config.toml
image_size = 24
horizontal_flip = false
num_classes = 6
norm = "batchnorm"
stem = "single"
widths = [96, 192, 384]
downsampling = "max"
optimizer = "muon"
lr = 0.0073
batch_size = 256
warmup_steps = 720
Rows from block 3 of a small image classifier, named by matrix and row number. Each number is 128 + 32 x the weight over its row's rms, rounded and kept within 0 to 255. All counts start at 0. After the name is the row's rms in percent of the matrix's.
After each channel's rows are labels from the 100 images, of 14848, where the channel reaches its highest value: "responds to" is what is common among them; "patch colour" is the nearest of a few named colours to the mean colour under the peak. Only what is clearly more common there than usual is listed. The data: drawn branching plants. In brackets: how many of the 100, against the usual share in percent.
# conv: 3x3 conv (model.blocks.3.conv.weight, 96x96x3x3, each kernel summed), inputs 48-95

conv.5 106 [181 162  64 155 172 170 141  99  66 166 124 139 151 124  91 150 110  96 161 181  74 121 126 179 144 154 142 191 138 112 110  91 204 142 142 121 102 127 159 153 100 155 132 140  78 112 162 158]
responds to: bare (97 vs 16.3)
patch colour: grey (64 vs 26)

conv.44 106 [137  45 176 135 140  67 104 115 134  86 144 149 169  98  80  90 102 100 132 159 121 156 108 159 134 180 149  85 130 103 119  82 104 103 162 132  94  50 108  97 104  73 107  91 132 113 111 171]
responds to: white flowers (100 vs 17.1); narrow (46 vs 16.7)
patch colour: grey (64 vs 26); pink (35 vs 12.7)

conv.53 079 [138 131 100 154 140 137 150  83 115  74 172 132 129 102 122 120 118 140  72 175 103  93 118 167 109 136 149 147 151  54 168 137 135 153 139 156 148 151 116 129  91 149 129 203 116 132 153 171]
responds to: white flowers (100 vs 17.1); narrow (45 vs 16.7)
patch colour: white (77 vs 14.2)

conv.61 087 [132 107 144 164 135 131 166 153 135 150 154 145 103 107  97 148 101 154  86 110 149  36 147 118 104 151 144  98  91 130 168  63 160 129  93 109 137 119 151 147 176 139 147  88 104 102  83  71]
responds to: pink blossoms (99 vs 16.6)
patch colour: pink (97 vs 12.7)

conv.8 086 [145  80  61 130 127 113 105  41  98 161  92 148 108 112 105 130 113 149 122 121 163 156  98 133  91  86 121  82 124  82 107 211 122 131 112 168 143 150  68 132 119 142 107 139  79 127  65 119]
responds to: bare (85 vs 16.3); leaning right (50 vs 16.6)
patch colour: brown (56 vs 25.5)

conv.17 099 [128  75  90 129 187 113 151  78  99  31 102  77 150 134 125 165  89 128 105 105 147  58 121 150  95 119 133 131 130  76 138 114  61 119 194 136 131 100 131  51 131 156  86 183 145 159 139 150]
responds to: autumn leaves (100 vs 16.6)
patch colour: grey (69 vs 26)

conv.94 085 [128 106  61 124 178  97 138 188 148  92 135 157  94 125 127 111  78 104 145 100 131  89 116 125 149 123 141 109  93 143 120  94 145 145 102 127 106 133 144 106 151 125 166  70 113  97 131 127]
responds to: pink blossoms (100 vs 16.6)
patch colour: grey (52 vs 26)

conv.6 160 [109 153  88  79 202 115 141 118 160 130 139 150 105 112 157 109  79 128  97 129 144 133 130 101  95  99 135 111  81 135 132 137  95 232 109 113 113 144 143 103 148 181 146 105 110 107 108 113]
responds to: pink blossoms (100 vs 16.6); leaning right (51 vs 16.6)
patch colour: pink (92 vs 12.7)

conv.22 107 [113 169  84 116 168 116 148  81 124 122 142 199 115 109 178 163 117 108 141 149 133 132 123  82 128 112 179 117 100 101 100 128 123 218  84  93  97 177 113 108 158 148 124 107  96 101  98 119]
responds to: pink blossoms (100 vs 16.6); narrow (58 vs 16.7)
patch colour: grey (56 vs 26); pink (37 vs 12.7)

conv.39 091 [143 101 100 138 116 136 169 136 157 132 121 168 146 108 114 173 115 115 103 169 124 108 135 167 145 163  96 164  49 150 151 110 137 163 121 107 131 139 154 115 132 178 106 178 149 121 122 114]
responds to: autumn leaves (77 vs 16.6)
patch colour: grey (66 vs 26)

conv.32 111 [125 107  97 153  89 168 109 134 117 112 181 100 214 188 157 121 133 148 102 188 126 146 158 141 148 171 145 155 142 179 138 132 161 107  90 149 139 132 183 152 113 107 152 167 106 113 214 105]
responds to: autumn leaves (100 vs 16.6); spreading (37 vs 16.2)
patch colour: grey (63 vs 26)

conv.41 095 [123 153  77 114 134 133 125 165 136 153 116 173 139 101 168 124 144 110 121 159 114 255 127 132 173 123  80 136  96 139 162 161  58 131 115 155 162 159 142  90  96 159 121 161 139 149 146 142]
responds to: bare (49 vs 16.3); autumn leaves (48 vs 16.6); narrow (37 vs 16.7)
patch colour: brown (57 vs 25.5)

conv.11 103 [114  97 167  93 163 139 132 171 169  86 107 156 132 121 131 104 106 112 152 142 158 136 150 136 146 130  81 125 159 113  84 139  22 139 225 145 122 115 112  95 107 172 162 156 120  88 103 114]
responds to: red berries (99 vs 16.8); narrow (67 vs 16.7)
patch colour: grey (60 vs 26)

conv.64 087 [136 135 181 112  84 167 175 100 139 130  77  94  79 133 133 150 105  85 196 120 104 119  82 115 164 141 106 158 100 205 131 156  65 130  98 163 116 105 104 131 157 138 110 172 142 102 150 137]
responds to: red berries (100 vs 16.8); narrow (75 vs 16.7)
patch colour: brown (76 vs 25.5)

conv.0 114 [132  95 127 155 206 158 145  99 137 112 138 105 170 126 132 124 170 172 126  91 191  71 102  89  77 151 135  95 126 104 110  99 150 116 136 166 179 131 135 103 108 102  95 155 114 138 123 158]
responds to: autumn leaves (100 vs 16.6); leaning right (36 vs 16.6)
patch colour: orange (54 vs 0.4)

conv.76 103 [ 90  95 132 133  57  81 114  82 142 126 167 176 149 125 113 117  74 113 125 116 109 170  98 126 125 135 133 121  81 141 113 145 117 130  91 137 137  73  98 136  73 128 109 113 133 151 149 143]
responds to: white flowers (82 vs 17.1)
patch colour: grey (61 vs 26)

conv.83 100 [108 146  86 124 140 146 141  76 110 111 156  75 187  79 109 122  99  83 141 209  97 104  89  99 131 156 134 145  91 110 122  71 163 143 126  51 134  93  70 134 100  69 119 136 105 149 123  83]
responds to: autumn leaves (100 vs 16.6); spreading (37 vs 16.2)
patch colour: orange (26 vs 0.4)